Weights of a small masked image model: batches of 512.
Rows from block 7, named by matrix and row number. Each number is 50 + 15 x the weight over its row's rms, rounded and kept within 0 to 99. All counts start at 0. After the name is the row's rms in percent of the matrix's.
# conv: 3x3 conv (model.blocks.7.conv.weight, 192x112x3x3), inputs 72-80, a 3x3 kernel for each
conv.20 095:43 37 39 49 38 27 60 50 43 65 52 57 86 58 48 52 36 60 73 56 53 42 41 61 52 51 52 51 70 44 65 63 43 54 83 52 46 67 51 63 58 43 42 38 38 50 36 48 54 87 53 41 66 37 53 58 57 42 53 60 61 64 50 50 52 63 37 09 65 45 33 56 31 38 40 53 34 46 43 39 60
conv.21 103:62 37 60 65 16 61 37 40 48 52 15 46 62 57 43 49 62 46 25 32 30 39 53 47 31 11 52 17 34 22 36 22 40 64 38 35 63 45 55 69 50 29 73 42 47 35 30 61 27 39 44 38 20 58 65 37 46 46 48 64 56 57 59 48 53 41 52 77 44 66 67 58 35 53 38 62 36 65 64 44 58
conv.22 103:39 36 26 42 57 43 41 52 37 42 70 65 27 60 81 16 34 73 70 48 56 72 09 39 79 76 71 83 48 58 72 37 52 56 45 64 39 42 50 30 57 44 35 50 59 45 42 41 33 65 37 55 52 49 40 84 89 40 60 73 31 48 43 60 53 52 46 55 50 40 55 48 37 73 62 42 71 49 31 38 40
conv.23 098:35 57 41 47 61 32 44 49 39 45 43 29 58 48 41 61 42 46 53 57 65 42 34 40 39 37 39 47 48 44 41 76 34 43 57 53 61 39 54 37 86 66 36 67 64 71 51 52 43 64 55 57 52 49 64 49 44 76 59 41 55 42 43 72 53 60 47 00 41 43 94 51 66 39 54 43 41 71 47 48 49
conv.24 101:58 81 69 68 26 52 73 20 47 35 63 61 45 23 52 63 42 58 52 57 34 70 39 48 53 59 50 52 61 67 63 38 50 44 62 52 54 72 45 53 34 50 57 47 52 57 38 60 51 85 45 60 50 29 49 28 45 46 80 55 35 71 31 44 33 39 58 82 30 52 63 42 32 39 36 84 58 46 69 68 43
conv.25 103:33 36 40 40 52 83 59 60 39 39 61 59 61 49 39 30 55 60 37 64 63 25 15 68 50 43 26 54 27 37 59 70 33 50 38 50 32 37 52 50 57 49 54 57 49 41 40 50 39 73 49 45 47 53 43 12 64 29 73 60 38 51 75 50 43 42 29 59 50 64 45 48 40 24 58 57 36 29 36 57 45
conv.26 098:49 52 44 56 45 50 59 54 40 49 53 58 43 39 45 58 66 59 48 41 42 39 57 54 73 56 38 30 55 59 55 47 38 60 48 47 65 33 59 65 26 47 40 59 48 53 58 52 40 30 41 55 34 48 48 50 42 20 68 36 60 64 35 47 58 51 98 99 65 44 32 57 41 51 58 60 74 48 53 42 61
conv.27 094:31 43 55 14 05 23 45 31 44 54 51 43 54 43 45 51 53 55 75 58 47 54 44 43 47 37 48 50 38 44 44 54 63 56 42 54 52 39 34 33 46 48 51 66 43 90 99 72 96 89 51 56 30 40 40 21 47 28 39 63 43 61 51 51 38 33 67 52 29 58 45 59 39 65 58 57 53 43 69 59 67
conv.28 096:99 66 46 52 25 49 53 36 62 64 50 63 53 51 71 47 38 63 47 55 29 46 43 52 60 76 51 45 44 56 49 54 49 57 68 46 40 88 52 74 65 73 34 41 41 66 81 30 40 48 49 60 68 51 59 53 37 58 47 34 58 38 58 80 59 50 69 47 57 56 27 58 65 40 56 48 25 61 51 45 39
conv.29 100:83 95 46 85 83 51 49 55 32 48 62 39 57 74 50 53 48 35 46 71 76 74 56 52 56 97 68 36 49 61 56 41 53 53 68 47 65 57 35 46 26 38 37 48 41 51 41 52 32 38 36 57 51 50 87 46 28 65 46 28 76 59 47 50 41 45 34 67 30 46 95 36 52 54 57 43 20 53 51 49 55
conv.30 103:62 60 33 62 48 16 18 09 40 40 55 44 55 46 45 61 67 59 34 43 85 32 47 76 31 73 49 46 43 54 43 43 45 62 60 54 43 46 55 55 64 53 45 65 59 66 46 58 60 33 58 65 52 56 75 57 54 35 36 57 38 37 59 59 53 51 47 42 39 55 45 43 74 49 25 52 59 23 44 43 41
conv.31 095:59 62 37 51 36 46 40 42 45 50 45 45 69 65 32 71 64 43 46 55 61 63 65 46 41 62 53 50 56 48 59 39 54 50 63 51 45 61 64 61 49 56 59 64 64 42 37 47 42 30 48 43 43 40 72 49 66 43 22 55 52 55 47 71 47 48 54 60 46 45 26 39 73 56 31 27 21 53 44 54 40
conv.32 098:54 45 52 51 46 61 71 58 63 50 43 63 42 50 55 41 53 54 41 55 52 51 50 57 53 51 42 51 52 48 52 58 61 58 47 39 60 60 52 52 59 36 51 45 50 53 55 61 45 64 32 40 59 51 66 43 52 60 34 59 54 44 58 49 29 57 59 99 40 43 59 65 54 55 38 51 61 38 44 39 47
conv.33 101:52 43 42 49 61 51 51 83 50 57 61 46 54 68 58 54 59 45 65 56 82 52 66 61 64 41 70 35 35 62 42 51 42 39 46 52 69 56 49 66 34 66 43 48 40 54 45 48 38 55 48 52 59 40 56 52 43 64 92 70 71 68 77 50 47 43 65 46 48 62 46 37 44 39 44 27 66 49 46 57 51
conv.34 107:78 62 49 57 59 55 40 35 44 38 66 80 53 42 46 45 73 44 33 11 55 56 60 68 35 60 67 44 59 42 59 20 55 48 69 44 57 40 61 53 48 28 30 65 48 60 29 54 43 35 31 24 54 41 37 37 61 20 59 40 47 69 60 50 42 50 35 37 53 38 64 49 60 43 53 38 60 44 46 73 28
conv.35 097:38 50 40 58 61 43 32 44 62 45 26 19 46 40 45 45 48 48 39 35 32 43 47 17 41 59 37 48 22 60 37 48 52 71 71 56 49 59 26 35 84 21 61 34 48 55 47 56 46 53 46 43 51 55 25 33 86 55 30 94 56 78 50 41 45 41 48 36 37 52 35 48 43 40 49 33 18 49 60 59 67
conv.36 100:75 65 49 67 40 38 53 48 63 58 47 39 51 48 55 45 56 41 49 36 52 66 51 44 52 50 44 46 60 77 23 33 68 54 41 46 42 48 34 47 33 65 52 44 71 49 37 28 34 29 99 45 49 62 46 54 65 49 55 49 48 46 65 62 52 39 56 58 27 61 52 40 42 51 32 55 53 56 49 65 49
conv.37 104:18 59 41 22 47 55 54 49 44 56 44 60 45 59 39 37 62 44 73 62 67 60 43 56 67 61 59 58 76 48 69 39 49 69 40 26 41 21 41 20 62 46 31 51 49 50 37 46 39 60 38 45 71 42 21 38 43 52 66 54 51 56 40 55 48 42 57 56 41 53 45 54 31 34 50 59 76 44 73 65 49
conv.38 097:37 45 17 46 48 23 21 25 00 64 63 41 37 23 56 59 42 56 51 55 59 61 66 55 55 79 56 48 24 72 60 37 36 58 52 40 50 82 47 36 60 67 51 52 78 42 71 43 39 55 68 56 52 56 43 63 57 50 36 50 44 63 49 27 47 38 35 54 42 42 60 42 56 49 51 41 49 72 47 45 56
conv.39 102:54 39 72 72 54 79 50 47 42 52 56 43 54 54 50 46 50 54 48 46 48 43 50 51 61 48 61 57 47 48 51 48 47 61 82 61 37 19 41 52 32 39 66 46 62 40 16 28 36 34 47 53 60 59 51 50 58 53 42 50 54 47 30 48 59 58 57 51 48 37 12 40 54 63 58 59 49 59 52 32 31
conv.40 102:21 61 52 49 65 49 45 40 60 21 56 64 59 46 53 49 66 26 61 49 66 57 44 60 62 49 69 64 44 43 42 32 55 55 49 60 51 36 61 42 43 52 50 41 61 45 34 56 42 50 36 43 47 66 35 44 43 33 77 32 52 32 50 56 38 35 47 45 48 35 43 49 55 45 35 35 48 53 45 48 31
conv.41 099:31 48 50 43 84 34 45 58 51 45 57 54 23 66 41 32 46 35 48 35 46 49 44 36 48 68 60 31 35 58 25 28 49 32 24 65 54 47 65 51 62 45 49 54 58 63 47 48 53 69 38 41 50 29 72 56 51 44 47 33 41 42 37 34 44 48 35 66 46 54 35 41 44 19 57 44 58 49 40 74 74
conv.42 093:35 54 46 36 58 48 43 50 55 45 44 64 46 27 61 44 47 50 67 64 70 26 35 46 27 44 30 53 49 54 72 67 35 60 48 33 67 68 55 54 60 50 45 33 40 47 81 44 58 40 57 51 55 41 57 61 62 54 37 47 62 23 50 54 49 57 47 34 49 49 65 40 38 72 51 54 47 70 60 46 52
conv.43 101:49 66 65 40 17 55 51 77 69 73 51 35 11 59 69 40 69 70 61 71 71 25 10 78 11 46 69 62 72 48 49 40 71 51 61 69 32 47 41 44 39 44 49 44 49 60 60 58 46 57 47 54 59 53 38 37 28 29 32 12 38 46 51 42 56 51 41 50 51 42 55 55 51 56 56 29 67 70 35 71 66
conv.44 101:46 71 61 49 46 64 59 36 58 30 59 61 42 71 31 27 31 39 43 45 41 46 59 38 56 25 36 37 29 47 41 46 29 59 66 39 50 56 58 61 50 35 47 68 55 52 64 54 57 55 57 42 52 43 47 38 75 61 57 64 59 52 49 49 39 53 37 57 59 64 48 40 60 30 76 37 60 47 75 62 47
conv.45 096:68 39 43 47 47 44 72 45 41 68 58 49 22 44 54 62 52 61 39 50 41 30 48 62 31 72 43 53 63 49 19 54 81 45 67 70 65 57 52 34 34 63 32 63 31 74 72 65 39 38 59 41 36 35 12 22 38 16 37 31 44 51 42 46 29 41 49 56 50 34 47 25 55 62 60 35 74 29 41 54 68
conv.46 103:55 49 47 37 46 60 38 42 48 61 49 44 54 31 54 37 58 74 58 30 03 48 41 24 89 50 29 60 53 27 77 68 46 44 59 56 56 56 53 33 66 66 55 22 61 50 61 54 64 40 66 60 30 40 41 48 44 50 56 41 73 30 31 46 46 48 56 35 45 62 59 69 28 37 35 62 58 64 35 68 73
conv.47 100:37 54 50 46 55 57 45 52 50 56 59 59 41 50 43 42 47 52 51 47 62 72 71 36 52 51 43 54 51 28 45 57 55 43 44 39 40 42 58 38 71 52 51 56 55 58 79 53 52 22 52 53 50 63 47 50 53 48 50 51 46 67 52 49 53 48 58 00 60 61 39 41 58 65 51 64 64 64 41 61 49
conv.48 095:43 24 29 43 37 34 53 39 39 48 49 61 54 48 44 50 51 33 32 45 56 49 53 67 41 56 54 48 46 60 50 21 68 46 46 65 42 32 49 43 18 40 35 40 47 42 34 59 50 61 76 43 69 79 59 50 65 46 49 56 35 55 55 64 32 65 73 51 69 60 31 49 46 56 51 37 37 45 62 64 75
conv.49 102:53 47 64 00 46 85 37 45 49 52 55 35 48 44 37 57 36 42 42 52 55 54 52 61 18 58 30 42 35 31 43 38 30 48 52 40 60 47 46 68 28 42 48 30 46 63 40 50 59 29 45 56 45 59 51 58 61 51 50 28 74 50 28 38 39 43 46 99 52 42 38 39 39 62 65 41 37 66 60 38 67
conv.50 102:38 57 64 43 54 54 27 37 56 53 64 52 55 86 64 56 55 54 60 02 33 30 46 13 00 37 35 50 26 23 29 50 68 27 58 55 70 62 46 45 36 35 50 29 54 50 56 43 47 63 34 49 41 42 23 75 44 46 62 43 52 60 29 43 51 55 61 57 58 44 54 51 37 37 22 71 53 27 43 37 38
conv.51 104:54 59 64 52 29 38 66 37 40 48 47 57 58 37 36 63 73 56 50 44 50 42 41 53 48 51 56 54 24 42 33 99 24 56 38 46 48 24 33 11 82 43 41 30 32 65 78 67 58 00 77 57 41 55 57 43 46 39 81 47 50 27 47 35 38 42 55 99 42 50 50 42 50 56 52 45 69 47 46 41 41
conv.52 098:58 56 56 73 31 51 51 53 40 49 49 38 37 47 57 56 47 61 51 66 55 65 73 37 59 73 51 57 52 42 74 31 70 48 58 48 30 46 41 42 30 46 53 69 48 51 53 52 54 10 58 38 50 58 51 52 53 31 46 53 40 33 27 59 54 46 33 53 50 27 85 47 42 48 49 64 63 65 46 49 50
conv.53 102:50 88 58 11 68 38 51 86 66 34 57 68 40 52 38 39 62 28 49 48 60 70 56 69 50 36 41 44 47 76 47 69 56 48 51 46 64 63 50 61 36 32 43 49 51 51 50 42 31 62 47 35 56 47 44 29 32 62 40 33 50 49 53 43 30 32 63 67 37 37 66 46 50 53 41 56 41 53 61 86 60
conv.54 103:53 37 42 43 45 55 48 61 44 56 35 43 53 46 49 52 69 39 61 65 62 73 39 55 63 52 57 35 50 50 27 28 19 61 26 38 62 45 39 58 35 40 66 36 65 64 61 58 78 44 52 53 41 69 68 67 55 40 51 54 56 83 37 66 54 53 42 66 47 44 69 43 53 46 27 43 60 62 48 75 29
conv.55 100:61 49 69 39 78 65 55 59 47 62 54 62 67 40 27 77 38 51 24 39 38 46 79 34 47 44 56 39 72 66 45 70 66 52 65 54 65 55 35 64 55 41 64 41 47 42 47 34 42 41 47 37 34 44 67 55 13 51 59 27 49 34 42 55 45 33 58 19 65 41 37 37 33 45 32 48 84 32 19 42 43
conv.56 098:23 29 26 38 37 31 24 35 26 31 45 42 51 36 51 55 65 73 59 66 67 34 60 52 36 49 76 52 46 49 67 52 44 41 57 63 52 52 61 66 50 66 55 26 47 35 24 41 47 60 82 55 47 50 47 47 55 35 49 30 56 56 57 39 52 41 39 59 51 54 64 39 54 48 87 58 60 75 74 64 83
conv.57 098:46 55 46 48 71 56 57 47 48 50 36 45 40 67 61 60 52 39 39 52 49 54 43 64 61 62 48 55 53 47 40 39 36 51 45 45 57 58 65 57 45 70 54 46 57 37 49 40 54 58 50 32 42 52 44 51 64 20 54 37 40 21 48 52 58 50 34 68 41 40 44 49 35 45 53 62 99 38 57 70 66
conv.58 105:34 47 46 30 42 66 55 74 62 40 56 65 67 68 71 67 44 28 49 62 36 53 69 38 15 45 72 48 32 36 32 31 36 35 44 54 32 49 39 59 42 48 43 36 62 57 52 31 69 53 42 56 63 57 57 35 40 50 47 44 51 53 35 53 37 56 56 42 41 40 47 57 87 68 53 63 49 74 49 62 68
conv.59 103:35 05 35 22 38 29 33 90 58 61 45 49 36 65 50 49 99 64 29 26 21 59 45 88 53 53 85 22 28 27 36 54 41 38 51 64 65 83 51 46 37 55 46 48 47 45 81 62 38 45 60 50 42 64 66 63 59 47 74 36 17 20 37 58 54 44 54 58 53 62 44 51 54 89 68 20 69 50 62 48 53
conv.60 102:43 62 65 57 30 78 63 65 79 57 79 56 61 64 68 45 51 72 74 52 31 60 05 07 67 48 43 44 39 63 53 55 62 54 36 43 33 44 47 52 53 48 39 45 55 53 59 45 31 54 43 66 32 47 52 43 24 27 21 38 45 23 56 47 49 45 54 43 35 61 62 49 70 46 42 53 53 59 53 61 50